{
  "model": "sound classifier",
  "dataset": "chords played on synthesised instruments",
  "win_length": 400,
  "head_dropout": 0.1,
  "init": "small_normal"
}
Rows from block 6 of a small sound classifier, named by matrix and row number. Each number is 128 + 32 x the weight over its row's rms, rounded and kept within 0 to 255. All counts start at 0.
Before each channel's rows are labels from the 100 clips, of 14848, where the channel reaches its highest value: "responds to" is what is common among them. Only what is clearly more common there than usual is listed. The data: chords played on synthesised instruments. In brackets: how many of the 100, against the usual share in percent.
# conv: width-3 conv (model.blocks.6.conv.weight, 320x320x3, each kernel summed), inputs 0-63

responds to: playing: arpeggio up (58 vs 25.1); marimba-like (31 vs 8.3)
conv.172 [124 132 132  95 110 143 133 124 148 129 152 103 125 186 142 135 102 159 105 118  91 122 164  84 150 116 188 151 142 115 147 126  71 149 137  45 126 145 149  71  67 169 160  97 144 177 153 140 203 133 112 114 189  37 135 112 159  94 148  88 137 167 138 111]

responds to: the note G# (100 vs 29.4); arpeggio (94 vs 49.6); playing: arpeggio down (51 vs 24.5); root: G# (27 vs 7.9)
conv.2 [136  70 143 137 130 175 130 146 156 113 118 103  41 205  91 130 133 122 227 151 117 153 141 119 139 144  88 122 142  98 122  64 158  70 155 136 129  74 158 139 139  92 136 164 147 187 141 146 189 121 122  62 176 127 121 128 115  88 138 144 126 147 101 118]

responds to: the note A# (64 vs 29.8); white noise (26 vs 7.7)
conv.181 [137 133 163 186 122  65  99 117  90 127  79  70 112 117 139  50 137 131 136 166 138 136 120  75 113 155 160  67 124  74 120  28 213 106 183 139 152 150 176 177 137 150 114 155  91 119 176 155 117 121 158 123 153 127  90 112 169 123 147 158 156 137 159 113]

responds to: the note D# (100 vs 29.9); arpeggio (82 vs 49.6); root: D# (33 vs 8.7); instrument: plucked string-like (26 vs 8.4)
conv.221 [136  75 124 138 109 190  98 165 147 133 145 160 125 126 156 117 198 138 118 113 174 151 131 120 145 142 143 139 131 143 147 136  86  97 162 154 131 120 106 173 117 134 111 105 111 163 138 120 145 125 165 127 148 136 135 164 183 113 139 103 149 165 134 144]

responds to: thin (high-pass) (49 vs 12.2); pink noise (39 vs 7.6); white noise (25 vs 7.7)
conv.229 [111 129 137 145 119 115 141 150  95 161 107 124 129  73  74 131 134 112 118  83 133 153 120 146  83  90 100 108 115  61  83  85 173  88 142 116 121 167 144 142 107 110 124 139 149  68  74 102 111 120 141 125  90 104 105  93 135 127 126 144  92  30 113  78]

responds to: the note C# (100 vs 30.2); the note F# (91 vs 30.9); the note A (68 vs 30.4); root: F# (33 vs 8.5)
conv.309 [ 54 155 128 117 140 192 100 125 131 157 172 159 144 153 142 152 139 122  91  96 115 119 146 108 108 151 151 149 120 120  85 100 155  89 122  94 100  90  93 109 137 106 130  98 119 137 123 108 124 153 164 155 116 102  99 239 161 133 122 106 117 130  83 142]

responds to: the note D# (97 vs 29.9); arpeggio (85 vs 49.6); playing: arpeggio down (49 vs 24.5); root: D# (47 vs 8.7)
conv.296 [156  48 116  96  97 163 153 121 110 127 164 168 165 108 183 123 183 117  80 190  81 133 170 137 110 107 108 104 147 124 182 165 114 117 128 143 134 111 127 133 141 102 178 132 127 167 159 154  82 107 103  97 127 122 153 142 106 105 104 138 182 107 102 166]

responds to: the note G# (91 vs 29.4); arpeggio (81 vs 49.6); root: E (37 vs 8.2); text has "dominant" (36 vs 16.8)
conv.308 [180 156 129 152 188  51  43 121  69 105 161  90 146 173 150  62 161 143 213 177 180 118 127 127 127 148 137 101 201 114 176 123 162 119 147 140 134  71 117 136 100 127 115 125 103 108 178 126 114  96 120 132  70 143 142 102  70 147 156 157 110  66 148 141]

responds to: the note F# (100 vs 30.9); arpeggio (88 vs 49.6); playing: arpeggio up (65 vs 25.1); root: D (27 vs 8.3)
conv.198 [100 118 144  88 156  91 158 169 160  98 164 168 144  90 176  84 183  97  79 113  98  99 122  60 141  65 149 120 104 100 143 144  79 148 142 138 170 183  76  90 100 172 188 100 127 174 106 138 140 108 131 147 106 124 150 119 136 116 119  81 143 119 121  83]

responds to: root: G (27 vs 8.5)
conv.100 [146  90  95 104 103 134  92 110 151 116  98  74 122  98  97 232 162 130 121 132 114 114  92 116 127  95 152 116 180 100 169  82  97 106 135 138 172 120 126  99  66 170 120 233 153 176 102 143 135 167  91 121  80 120 122 169 102 175 137 123 133 146 110 112]

responds to: the note G# (86 vs 29.4); the note D# (86 vs 29.9); root: G# (69 vs 7.9)
conv.58 [148 126 129 144 156 109 125 118  61 136 103  91  73 146 134 113 132 139 206 133  95 128  90 110 170 138 160 117  38 100 136  96 163  92 190 123 111  96 113 161 147 160 146  99 108 168 155 192 120 117 117  55 119 123 104 111 142 121 134 159 135  69 116 169]

responds to: playing: arpeggio up (52 vs 25.1); root: A# (32 vs 8)
conv.170 [132 109 152 118 134 167  66 124 149  72 130 122 155 134 166 184 143 134 136 147 115  88 132 113 129 121 138 134 153 184 115 123 113  79  80 171 142 104 153  61 113 113 107 130 110  95 177  98 150 137 146 142 173 195 206  80 138 111 130 122 126 116 163 168]

responds to: root: D (27 vs 8.3)
conv.211 [154 118 135  93 121 170 134  48 145 104 105 150 138 126 164 139 147 135 185 132 120 138 188 134 173 172 161 167  66 114 106  99  93  78  80 178 159 103 108  96 151  51 139 137 111 126 144 111 120  87 109  90 135 148 106 118 146  94 123  83 139  81  65  87]

responds to: the note E (98 vs 30.4); the note C (92 vs 29.6); root: F (70 vs 8.3); minor-major 7th (60 vs 8.4)
conv.114 [139 104 125 154 151 116 147  85 188 174 144 124 134 170 161 121 120 191 148  92 153 139 168 126 104  79 146 136 127 139 139 154 127 129 101  54 112 132 217 141  55 142 149 159 129 162  65 169 129 112 157 149 107  77  52 101 115  86 125 175 143 155  99  89]

responds to: the note E (98 vs 30.4); arpeggio (82 vs 49.6); the note G (66 vs 30); root: E (34 vs 8.2)
conv.131 [130 119 119 145 117 156 132  56  97 172 128  61 125 103 172 168 123 134 114  98 133 110 160 111 130 125 125  86 213 167 144 105 120 101  91 138 163 111 197 137  74 130 133  86 142 136 114 137 126  94 157 174 147 113  99 147 115  97  78 143 167 108  97 126]

responds to: the note E (94 vs 30.4); the note D (70 vs 29.5); root: E (36 vs 8.2)
conv.46 [177 136 160 128 114 102 104 108 128  56 184 157  84 151 136 119 162 117 114 139 132 117 134 167  78 126 164 121 231 142 119 146 132 142 131 118 151  84 132 101 121  66 121 114  90 143 132 129  81 136 127  78 164  83 119 121 107 146  67 128 129 119 119 192]

responds to: the note A (95 vs 30.4); the note C (87 vs 29.6); arpeggio (81 vs 49.6); the note G (60 vs 30)
conv.251 [176 167 129  66  83  50 129 102 132 148 125 171  99 106  82 107 112 119 177 173 134 128 106 129 164 163 158 166  87 114 160 122 188 164 130 163 107 163 103 216 154 205 201 118 148 131 150  39  95  82 115  92  98 143 159 120 132 156 172  49 114 167 132 117]

responds to: the note D# (64 vs 29.9); the note A (62 vs 30.4); playing: arpeggio up (57 vs 25.1); root: A (35 vs 8.6)
conv.98 [125  85 163 125 172  71 123 139 183 148 146 146 134  69 114  96 156  92 111 143 151 154 136 141 152  97  83 126 132 127 154 148 117 152  82 146 194 130 180 212  92  90 126 114 189 109 151 129 122 133 124 142 146 129 129 162 139 108 117 152 124 136 142 146]

responds to: the note F# (87 vs 30.9); arpeggio (82 vs 49.6); root: F# (28 vs 8.5); root: G# (25 vs 7.9)
conv.239 [ 85  84 110 178 191 160 150 105 179 137 138 142 130  60 134 191 110 156 177 151  96  72 169  89 136  70 110 206  95 123 128 102 115 111 105  95 144 164 192 134 124 171 170 214 156  89 136 128 112 166  83 121 181 110 160 125 158 166 126 144 111 131  86  74]

responds to: the note F# (88 vs 30.9); the note D (80 vs 29.5); root: D (37 vs 8.3); dominant 9th (33 vs 8.4)
conv.204 [128 155 113 125 157  84 145 145 134 117 180 143  52 127 129 124 173 147 152  96  76 126  91  63 170 145 137 142 167  72 150 113 152  80  96 126 109 139 135 126  87 103 129  90 164 113 130 114 141 132 153 120 119 121  63 125 149 113 109 160 147 107  90 141]

responds to: the note F (89 vs 28.8); arpeggio (81 vs 49.6); the note A# (71 vs 29.8); playing: arpeggio down (52 vs 24.5)
conv.81 [ 92 133 113 159 125 142 141 169  91  85  95  61  75 133 137 112 143  80 151 143 132 178 145 175  85 128 131  98 146 113 135  83 118 112 120 128 209  87 135 140 122 159 148 174 154 105 188 131 127 170 160 127  73 147 159  69 103 126 100 139 200 136 219 196]

responds to: organ-like (51 vs 8); rumble (33 vs 7.4); white noise (31 vs 7.7)
conv.128 [139 150 138 133 108 113 143  81 102 120  94 115 132 129 155 135  75 139 144 116  98 106  77 121  32 196 143 162 117 136  57 144 126 143 120 133 137 126 146  91 158 121  83  71 136  25 143  69 105  85 142 149 187 107 133 115  92 121 129 121 118 101 134 107]

responds to: playing: arpeggio up (57 vs 25.1)
conv.1 [137 128 156 163 160  90 116  75 130 138 153 120 136 118 233 128 117 116 119 157 105 144  95 132 137 129 156 146 126 107 159 158  81 131 102 161 171 144 157  97 143 163 129 112 147 144 170 146 123 112 140 130 140 156 125 141 140 151 122 132 208 141 173 111]

responds to: playing: arpeggio up (59 vs 25.1); text has "noise" (39 vs 15.4); rumble (35 vs 7.4); instrument: organ-like (27 vs 8)
conv.300 [162 150 152 113 144 123  86 172 127 148 102 122  90 129 141 169 163 150 165  96 140 140 143 105 122 136 127 141 146  71  75 159 144 192 175  66 102 119  99 144 162 137 165  87 134 149 118 126 152 120 160  82 124  77  99 111  83 105 136 126 109 115 176  96]

responds to: the note A# (89 vs 29.8); arpeggio (86 vs 49.6); playing: arpeggio up (66 vs 25.1); root: A# (30 vs 8)
conv.281 [105  57 151 165 109 120 134 108 117  83 138  70 170 147 185 136 134 167  95 169 141  84 116 112 149 150 146 118 142 106 174 138  84 113  58 110 134 100 148 139 144 207 132 137 133  94  97 113 119 122 145 145  66 112 125 159 108 129 153 140 127 170 115 144]

responds to: block (95 vs 24.9); the note G# (66 vs 29.4); the note C# (66 vs 30.2); root: C# (30 vs 8.6)
conv.236 [ 97 117 117 153 118 150 209 210 131 127  96 148  99 113  93  67 134 162 119 161 118 163 169 144 161 144 104 120 115 156 175 137 106  69  77 174 132 124 189  48  63  91  86 138 149  20 106 107 159 111 106  94 140 157  94 134 127 101 188 141 137 119 191 149]

responds to: strummed (74 vs 25.5); power chord (34 vs 8.2)
conv.101 [130 116 144 161  80 151 115 187 124 184 173 124 126 115 160  98 130 126  53 108 143 159 112  98 187 109 103 129 104 129 177 111 114 176  93 150 141 112 103 130  91 248 116 125 150  48  40 148 156 134 110 144 113 136 117 130 177 104  68 157  83  96  93 171]

responds to: strummed (62 vs 25.5); root: G (26 vs 8.5)
conv.166 [132 120 147 105 102 117 118 150 125  99  84 107 104 184 169 119 151 104 134 203  88 103  88  88 165 178 194  66 108 116 182 113 110 104 119 158 142  70 150 167  49 121 132 178 108 134 150 150  85 160 144 166 128 142 119 164 172 200 127 101 121 116  94 128]

responds to: the note D (100 vs 29.5); arpeggio (93 vs 49.6); playing: arpeggio up (58 vs 25.1); root: D (30 vs 8.3)
conv.299 [142 154 153 112 147  82 137 119 118  89 168 152  56 158  61 159 124 147 118 142 135 145  55 149 128 149 146 154 153 141 114 105 180 107 109  85 128 162  88 110 123 119 165 172 119 137 132 121 142 147 138 165 103  66  46 164 226 106 117 120 159 122  92 180]

responds to: the note C# (77 vs 30.2); the note G# (74 vs 29.4); the note F (70 vs 28.8); root: C# (34 vs 8.6)
conv.140 [120 141 162 170  88 167 105 121 127 140 143  74 126 135 159 130 109  97 215 107 174 156 144 161 100  84  96 109  97 138 122  78 153  72 122 155 129  70 130  66 157 123 104 122 176 177  98  69 213 154 138 110 153 143 155 140 118 104 107 164 152  99 120 148]

responds to: the note E (80 vs 30.4); the note A (78 vs 30.4); root: A (51 vs 8.6)
conv.33 [139 105 128  92 135  29 167 106 142  95 189 167 140  77 170 132 113 168 122 129  88 133 123  63 134 175 208 157  98 157 134 166 101 125  95 116 180 139 137 115 120 171 153 100 133 164 128  65  91  95 151 140 113 124  74 145 157  83 165  90  97 100 108  81]

responds to: pink noise (49 vs 7.6); rumble (27 vs 7.4)
conv.233 [118 141 112 140 153 142 123 165 168 140 145 139 119 152  85 110 115 133 123  75 134 114 123 102 157 106 148  71  74  80  95 108 178  99 134  79 131 133  86 158 124 149 121 101 130  88 139 148  67 128 119  88  70 161 101 117 113  91 101 141 129 110 171 120]

responds to: arpeggio (91 vs 49.6); the note C# (72 vs 30.2); the note E (72 vs 30.4); playing: arpeggio down (53 vs 24.5)
conv.185 [145  95 145 169 124 131 122 107 115 155 160 101 114 148 224 141 144 186 111 156 133 135 138 141 155 127  70 140 232 106 140 185 145 123 101  84 119 144 147 105 142 165 143 156 118 111 130  89 149 138 115 151 153  85 107 166  48 124 164 157 193 200 135 142]

responds to: arpeggio (82 vs 49.6); the note D (64 vs 29.5)
conv.91 [126 157 121 111 119 129 141 112 121 118 155 153  70 120 134 126 155 147 158 178 101 157 145 112 140 148 193 161 149  72 127 112 192  97 118 147 153 115 156  70  90 147 158 135 132 136 113 144 104 171 112  80 146 123  95 141 135 117 185 123 136 107  98 123]

responds to: organ-like (45 vs 8); rumble (34 vs 7.4); white noise (31 vs 7.7)
conv.265 [ 62 122 142 102  97 119 109 123  74 156  78 120 133 116 140 107 126 147 155  82  97 124 126 130  63 161 143 123 118  94  79 136 116 139 143 117 134 162 111  97 186 109 125 141  89  67  97  93 130 100 141  94 165 108 116 148  90 123 147 116 170 123 130 101]

responds to: playing: arpeggio up (53 vs 25.1)
conv.280 [127 137 100  75 145  54 138 118 203  64 129 144 122 119 187 141 143 111 145 124  97 108  85 131 156 128 120 172 104  83 130 194 123 117  97 154 119 135 151 105 129 111 146 117 122 146 121 146 116 119 143 121 119 118  57 114 160 146 124  99 189 122 131 114]

responds to: the note G (79 vs 30); playing: arpeggio down (53 vs 24.5); root: A (35 vs 8.6)
conv.11 [ 91  99 141 123 157 147  69 121 105 173 134 180 113 118  55 146 146 114  72 127 118 134 168 183 119 106 129 138 149 149  91 122 156 152 126 116 145 150 142  86 183 136  79 129 167 142 158  80 158 158 111 133 141 143 134 151 112 128 119 141  91 166  78 116]

responds to: the note F (100 vs 28.8); arpeggio (78 vs 49.6); root: F (30 vs 8.3); root: A# (28 vs 8)
conv.240 [123 138 141 134 133 114 120 118 245 150 150 152 106  74 168 155  45 140 102 167 151 134 128  16 163  89  55 104 107 126 151 122 174 127 139 124 118 120 203 118 122 175  93 146 123 103 192 150  98 141 155  96 119 151 157 160  93  48 116 133 134 118 128  76]

responds to: playing: arpeggio down (56 vs 24.5); power chord (55 vs 8.2)
conv.254 [137  78 111 102 142 100 213 132 127 107 157  97 117 190  96 206 145 146  81 141  72 120  99 136 130 121 183 101 150 218 129 110 102  89 157 117  98  99 110  78 142  97 127 136 130 146  50 141 113 102 164 153 106 177 101 156  83 107 127 143 116  99 158 112]

responds to: the note B (81 vs 29.9); arpeggio (81 vs 49.6); playing: arpeggio down (62 vs 24.5); square lead (25 vs 8.3)
conv.255 [ 77 155 103 134 169 128 153  96 161 148 110 115 140 112  76  99 105 115  78 124 125  92 131  78  20 161 108  70 200 117 151 121 101 137 123 132  79 194 132 110 111 159  76  76 159 156 234 128 110 139 127 141  92 133 132 136 109  89 134 126 110 101 136 137]

responds to: arpeggio (100 vs 49.6); playing: arpeggio down (96 vs 24.5); the note A (69 vs 30.4); plucked string-like (30 vs 8.4)
conv.218 [139 126 121 149 162 145  75  96 127 151 160  95 150 153 135 172 110  84  56  73 138 142 137 109 113 143 116 156  89 139  84 125 131 157 111 151 113 148 123 132 114 121  97 120 136 220 110  92 104 135 124 118  97 156 113 131 117  97 122 156 166  73 113  96]

responds to: the note G (98 vs 30); arpeggio (86 vs 49.6); the note A# (72 vs 29.8); root: G (43 vs 8.5)
conv.154 [144  93  96 144 127  92 157 138 117 106 125 145 127 135 136 134  55 114 143 160 102 149 139 128 142 101 146 148  83 105 172 126 119 147 136 153  92 117  97 135 190 136 103 119 113 134 132 179 176 174 102 176 141 138  99 143  87  97  98 171 142 132 114 156]

responds to: the note E (79 vs 30.4); the note F# (71 vs 30.9); the note A (66 vs 30.4); root: F# (49 vs 8.5)
conv.224 [128 123 114 144 123 166  88 171 143  96 189 113 103 106 100  89 163 156 106  74 165 111 132 147 131 105  70 106 165 184 120 162 111 130 121 107 101 123 125 158 133 103 128 115  56 156 117  76 161  50 196 104 124 112 134  66 109 129 156 127  81  66 126 119]

responds to: the note D# (100 vs 29.9); arpeggio (76 vs 49.6); root: D# (46 vs 8.7)
conv.319 [144  98 162 132 102 129 152 140 131 100 165 173 137 129 168 112 208 171  95 130 109 152 133  94 134 117 122 108 108 107 118 156 115  90 116 143 129 125 144 135  91 108 113 111  94  50 134 147 138  99 105 154 111 135 126 135 198 127 157 120 107 183 149 167]

responds to: the note B (94 vs 29.9); playing: arpeggio down (67 vs 24.5); the note D (66 vs 29.5); root: B (34 vs 8.6)
conv.183 [116 133 110 145 130 130 118  69 135 121 155 163 145  80  88 107 110 110 134 108 122 123 139 107 160 185  76 128  95 135 163 120 132  96 129 118 111 188 141  37 111 146 133 100  85 148 163 141 119  42 154 140 182 109 143 172 141 118 108 130 142 128 139  87]

responds to: the note F# (79 vs 30.9); root: F# (25 vs 8.5)
conv.40 [114 166 132 150 162 144 185  39 129 135 130  81 133 185 131 102 123 126 160  90  70 123 151 119 104 129 219 114 101 127 132  88 106 179 217 145 122  98 145 107 127 134 185 123 123 165 147 106 123 108 163 126 101 144 148 111 108 121 154 150 145 118 155 116]

responds to: pink noise (54 vs 7.6); rumble (26 vs 7.4)
conv.121 [116 176 144 150 120 124 115 145 161 184 128 127 116 124  93 186 126  95  66  58 120 107 134  87 131  95 135  94 111 124  90  67 192 118 122 105 176 105 168 122 128  88 112  73  86  68 117 144  97  72 159 126  59 103  83 144  94 102 142 120 155  95 144 135]

responds to: the note G# (77 vs 29.4); text has "dominant" (41 vs 16.8); root: C# (34 vs 8.6)
conv.149 [145 114 198 144 158 132 129  75 130 121 132  50  91 143 160 193 148 192 162 148 152 143 127 167 141 171 120 104 182 138 118  69 128 127  93  82 102 151 178 117 123 173 124 154 130 180 191 129 191 149 198 171 107 126  40 129 144 110 129 128 146 126 135 107]

responds to: the note C (68 vs 29.6); playing: arpeggio up (65 vs 25.1); plucked string-like (31 vs 8.4)
conv.227 [149 125 185  46 117  34 107 139 133  94 146 152 131  69 155 106 126  82 127  69  76 168 109 149 163 133 117  99 160  74 163 103 120 145 122 116 121 156 138 137 144 101 158 181 156  99 152 128 111 101 120 149 109 101 133  84 133 139 107  48 142 100 105 113]

responds to: the note C# (100 vs 30.2); arpeggio (76 vs 49.6); playing: arpeggio up (54 vs 25.1); root: A (33 vs 8.6)
conv.220 [ 36 114 137 148 191 172  93 154 103 110 161 160 137 122 154 125 123 185 100 101 137 162 172 156 110 129  97 152 130  48 101 127 148 129  95  80 186 106 134  44 130 150 105 144 175 135 129 129 240 176 108  97 142 103 122  65 145 121 201 131 135 139 129 208]

responds to: the note F (99 vs 28.8); arpeggio (86 vs 49.6); the note A# (69 vs 29.8); root: A# (61 vs 8)
conv.68 [116 175  88 147 108 150 106 119 147 119 143 140 105 130  59 140 114 137 152 129 131 126 109 114 133 101  97 101 129 121 125  89 175  90 155 145 125  56 121 134 144 107 125 186 107 197 142 163 171 156 158 112  99 144 148 102 126 165 149 134  71  91 150 161]

responds to: the note C# (100 vs 30.2); the note F# (70 vs 30.9); playing: arpeggio down (56 vs 24.5); root: F# (46 vs 8.5)
conv.61 [125 154 145 142  95 147  86  45 132 145 118 133 144  59 192 163 105 112 128 142 158  69 161 131  98 126  67 131 115 130 154 106 181 119 120 110 153 116 146 157 110 160  97 187 127 140 135  82 121 161 185 161 188  76 102 189 144 139 113 107 112 174  58 125]

responds to: the note F (90 vs 28.8); arpeggio (79 vs 49.6); the note A# (67 vs 29.8); root: A# (53 vs 8)
conv.4 [143 179  84 168 114 148 123 147 130 165 107 161 128  76  84 176  92  70 184 187 140 122 135 120 119  78  76  97  91 220 130 186 105 139 132 100  97 130  98 141 150 145 132  71 148 124 112 159 109 156 122 110 131 138 163 187 144 176 138 148 168 107 139 139]

responds to: block (66 vs 24.9); text has "noise" (40 vs 15.4); root: A# (32 vs 8)
conv.36 [135 103 125 102 108 152 169 128 122 119  66 141 112 114  97 150 148 114 117 169  90 118 108 152 122 122 123 128 122 216 156 107 133 107  81 129 135 106 188 162 122 122  95 186 132  93  56 119 131 115 129 129 121 149 162 130 183 169 141 116 148  81 114 125]

responds to: the note A (82 vs 30.4); the note D# (79 vs 29.9); the note F# (72 vs 30.9); root: D# (41 vs 8.7)
conv.56 [157  62  17 115 143 138  89 146 179 159 151 170 165 175  98 135 162  66 127 129 108 127 143 152 116 122 155 124 155  99 159 150 138 161 166 163  47 119 167 137  76  97 166 103 110 151 113 127 134 100 106 108 120 171 212  90 173 194  99 118  95 102 172 109]

responds to: the note A# (94 vs 29.8); the note C# (68 vs 30.2); playing: arpeggio down (57 vs 24.5); root: A# (32 vs 8)
conv.180 [124 151 111 117 140 154 119  92 181  80 119 117 122 119 100 125 112  79 114  86 104 135 134 143  77 109 140 102  55 155 126  59 125 107 141 118 144 148 109  74 120 180 115 146 137 181 127 168  92 147 123 151 124 129 109 142  96 121 145 117 162 146 166  95]

responds to: the note C (74 vs 29.6); the note D# (73 vs 29.9); root: F (48 vs 8.3)
conv.226 [197 107  74  91 116  84 137 104 163  99 113 145 164 156  68 134  99 144 202 175 163 149 164 153 144 135 108 198  86 120 166 127  76 140 154 116 129 106 105 190 121 184 171 115 173 183 162 108 158 134 114  78 117 129 153 116 174 125 141  78 131 121 101 105]

responds to: the note D (76 vs 29.5); the note F# (61 vs 30.9); root: B (33 vs 8.6)
conv.208 [180 121 144 154 170  47 182  66 177  74 161  59 120 108 123  71 184 141  89 135 159 145 100 123 180 143 160  68 155 129 133 142 139 124 140 123 128 169 125 129 138 151 164 133 112 110  38 126 117  86 206 141 151 112 127 137 137 126 129 141 188 115 135 129]

responds to: the note C (99 vs 29.6); arpeggio (78 vs 49.6); playing: arpeggio up (56 vs 25.1); root: C (33 vs 7.7)
conv.259 [161 118 119 110 109 112 104  91  85  90  88 105 112  95 126 100 128 101 143 206 128 121 125 193 142  93 158 120 142 127  99 102  97 132 144 113 104 119  96 130 110 104 160 137 169 130 139 114  98 125 150 136 174  97 152 177 122 195  95 123  78 158 136 183]

responds to: the note A (88 vs 30.4); arpeggio (84 vs 49.6); the note D (74 vs 29.5); the note F (59 vs 28.8)
conv.182 [105 121 127 123 191 125  83 113 120 122 162 157  97 107 137 171 148  50 112 109 108 139  83 173 121  90  95 180 106  70 122 159 130 107 130 155 134 178 136 154  71 163 175 126 153  85 100 107 116 162  67 112 104 178 104  99 195 137  87 142 125 155 125 126]

responds to: arpeggio (99 vs 49.6); the note F# (96 vs 30.9); root: F# (45 vs 8.5); plucked string-like (31 vs 8.4)
conv.122 [139 144 103 139 139 140  96 140 249 167 124 109 142 111 126 152 134  99  82  66  91  28 103  93 136 135 164 168  99 183 118 141 167 138 140 136 126 157 108 127 140 151 164 127 114 137 125 134 104 112 159 177 119 159 165 159 137 140 142 173 121 146 183  71]

responds to: the note G# (90 vs 29.4); the note C (85 vs 29.6); playing: arpeggio down (49 vs 24.5); root: G# (37 vs 7.9)
conv.284 [115  87 146 133 117 124  99  86 154 116 130 113  64 154 126 101 145 159 177  96 134 168 126 145 133 124 163 154 105  81 131  77 134 100 100 120 114  86 131 120 127 151 100 142 145 156 160 138 156  95 106 100 159  90 124 108 106 108 133 135 159  98 112  96]

responds to: the note E (80 vs 30.4); the note G# (72 vs 29.4); playing: arpeggio up (63 vs 25.1); root: E (40 vs 8.2)
conv.82 [122  63 140  86  70 137 145 119 151 131 165 101 131 113 129 107 187 113 116 100 119 129 110  43 153 173  94  95 164 179 121 115  98 120 183 149 180 145 192 104 142 132 113 174 138 142 123 128 139  90 145 125 155 128 201 108 119  82 146  81 140  75 156 151]

responds to: root: F# (27 vs 8.5)
conv.109 [136 156 141 156 111 130 125  85 148 149 160  72 135 163 119 118  85 140 173 122 137  80 116 120  83 136  99 118 151  94 170 118 110 142 180 134 132  71  54 115 158 101 138 134  75 167 160 156 174 154 151 127 175  81 149 152  99 128 113 150 147 138 151 121]

responds to: the note A# (69 vs 29.8); the note G (60 vs 30); root: D# (33 vs 8.7)
conv.85 [127  63  94 154 134  55 167 124 108 140 130 116 132 127 173 197 163 183 199 108  41 160 108 135 143 137 193 128 145 210 152 141 106 158 135 166 122 115  98 107 142 112  86  78 114 150 134 112 138  35 118 153 149 185 117  94  94 136 134 137 164 117 198 138]

responds to: the note E (96 vs 30.4); the note C# (92 vs 30.2); the note G (72 vs 30); root: C# (42 vs 8.6)
conv.55 [108 124 151 133 142 155 119 106 104 124 168  98  93 188 112 134 135 134 148 154 134 122 120 117  56 121 113 109 127 135 125  77 157 124 210  76 147  81  90 145 102 141 125 196 168 161 172 139 190 208 175 114  84  79 118 114 129 120 107 138  59 145 117 127]

responds to: the note D# (92 vs 29.9); arpeggio (83 vs 49.6); playing: arpeggio up (56 vs 25.1)
conv.290 [ 51  95 140  90 121 159 159 109 117 147 136 117 128 127 126 172 148  78 170 128 105 158 110 153 135 139 154 112  93 133 177 104  87 143 207 144 185 144 126 124 128 110 146  85 200 174 137 117 171 131  11 152 148 163 144 119 166 113 128  92 149  99 139 156]

responds to: the note G# (93 vs 29.4); the note D# (65 vs 29.9); root: G# (38 vs 7.9); plucked string-like (28 vs 8.4)
conv.139 [125 126  96 159  82 142 128 176 120 106 122 109  40 123 157 119 183 134 172 160 150 138 129 123 122 127 125 114 147 110 158  61 139  45 190 188 123 113 159 143 165 134 108 125 137 206 153 113 106 141  85  79 128 191  76  95 105 142 134 131 132 161  81 146]

responds to: the note G# (70 vs 29.4)
conv.315 [167 121 163 153  89 164  34 198 102 150 137 101 104 157 169 207 136 139 165 168 184  95 115 122 112 144 116 118 119 145 111 173  91 107 111 141 103  81 166 106 122 102 150 127 112 136 202  80 159 166 133 128 182 164  96 135 122 109  95 136 145  91 131 103]

responds to: the note D# (100 vs 29.9); arpeggio (81 vs 49.6); the note A# (61 vs 29.8); root: D# (43 vs 8.7)
conv.207 [134  84 187 154 103 134 141 158 128 124 156 129  97 110 201 115 225 149 147 133 141  83 105  49 117  87 120 119  97 138 132 136 132 115 212 136 150 122 168 180 110 133 189  93 107 133  91 107 145 117  49  93 119 148 143 122 148 103 171 158 111 173  94 119]

responds to: inversion: root position (78 vs 39); power chord (72 vs 8.2); root: G# (27 vs 7.9)
conv.179 [121 126 145 132 129 110 176 140 148 102 126 136 122 214 100 147 122 119 157 142 146 124 117  84 153 115 162 125 130 216 166 118 145  99  95  99 117 132 110  76 113 145 102 117  76 116 177 129 113 132 190 169  96 117  96 140 155 111 172 120 101  85  94 117]

responds to: the note F# (100 vs 30.9); arpeggio (92 vs 49.6); playing: arpeggio up (52 vs 25.1); root: F# (29 vs 8.5)
conv.119 [127 160 109 145 139 105 122 153 199 132 184 135 100 117 128 131 150  73 134 135 103  39  98  81 165 149 144 104  91 100  91 155 117 155 123 156 143 151 109  97 173 142 148  89 123 120 164 138  67 173 140 112 136 145 132  87  95 152  35 154 137 110 159 107]

responds to: arpeggio (85 vs 49.6); the note A (83 vs 30.4); the note F (70 vs 28.8); minor-major 7th (26 vs 8.4)
conv.200 [149 123 133  72  83 179 134 168 123  70 150 130 133 127 103 197 170 119  60 126 135 139 152 190 141 133 101 138 172 141 150 174 101 145 134 120 170 108 101 173 126 162 135 120 121 110 121 137 111 151 149 156 114 132 140 159 151 123  96  67 100 178 175 142]

responds to: the note C# (82 vs 30.2); root: F# (33 vs 8.5)
conv.0 [101 155 116 130 129 155 110  63 134  74 149  78 151 109  67 138 110 104 139  85 143 138 165 137 152 177  81  90 157  76 170  45 169 155 146  95 120 128 112 133 170 192 126 143 148 125 117 143 133 117 124 111 123 102 200 101  87 161 150 142 108  94 155 139]

responds to: strummed (96 vs 25.5); the note A# (67 vs 29.8); the note F (58 vs 28.8); root: A# (30 vs 8)
conv.196 [126 142 109 124 124 125 104 139 143  88 182 114 139 126 144 150 138 109 150  69 135 136 120 141 139 118 169 162 126  95 176 141 109 131  98 119 125 136 113 131 144 202  82  76 118  48  30 132 109 128 127 139 101 115 155 131 132 121 100 117 100 132 158 116]

responds to: block (86 vs 24.9); text has "noise" (44 vs 15.4); organ-like (34 vs 8)
conv.138 [124 124 164 131 102 136 135 157 100 134 129 142 124 143 156 132  92 124 179 150 120 155 135 159  45 169 120 145 112 118  82 123 130 125 128 135 167 133 111 136 103 100  54  53 125  99 102 116 163 131 104 153 174 123 155 111 102 100  96 136 150  77 152 135]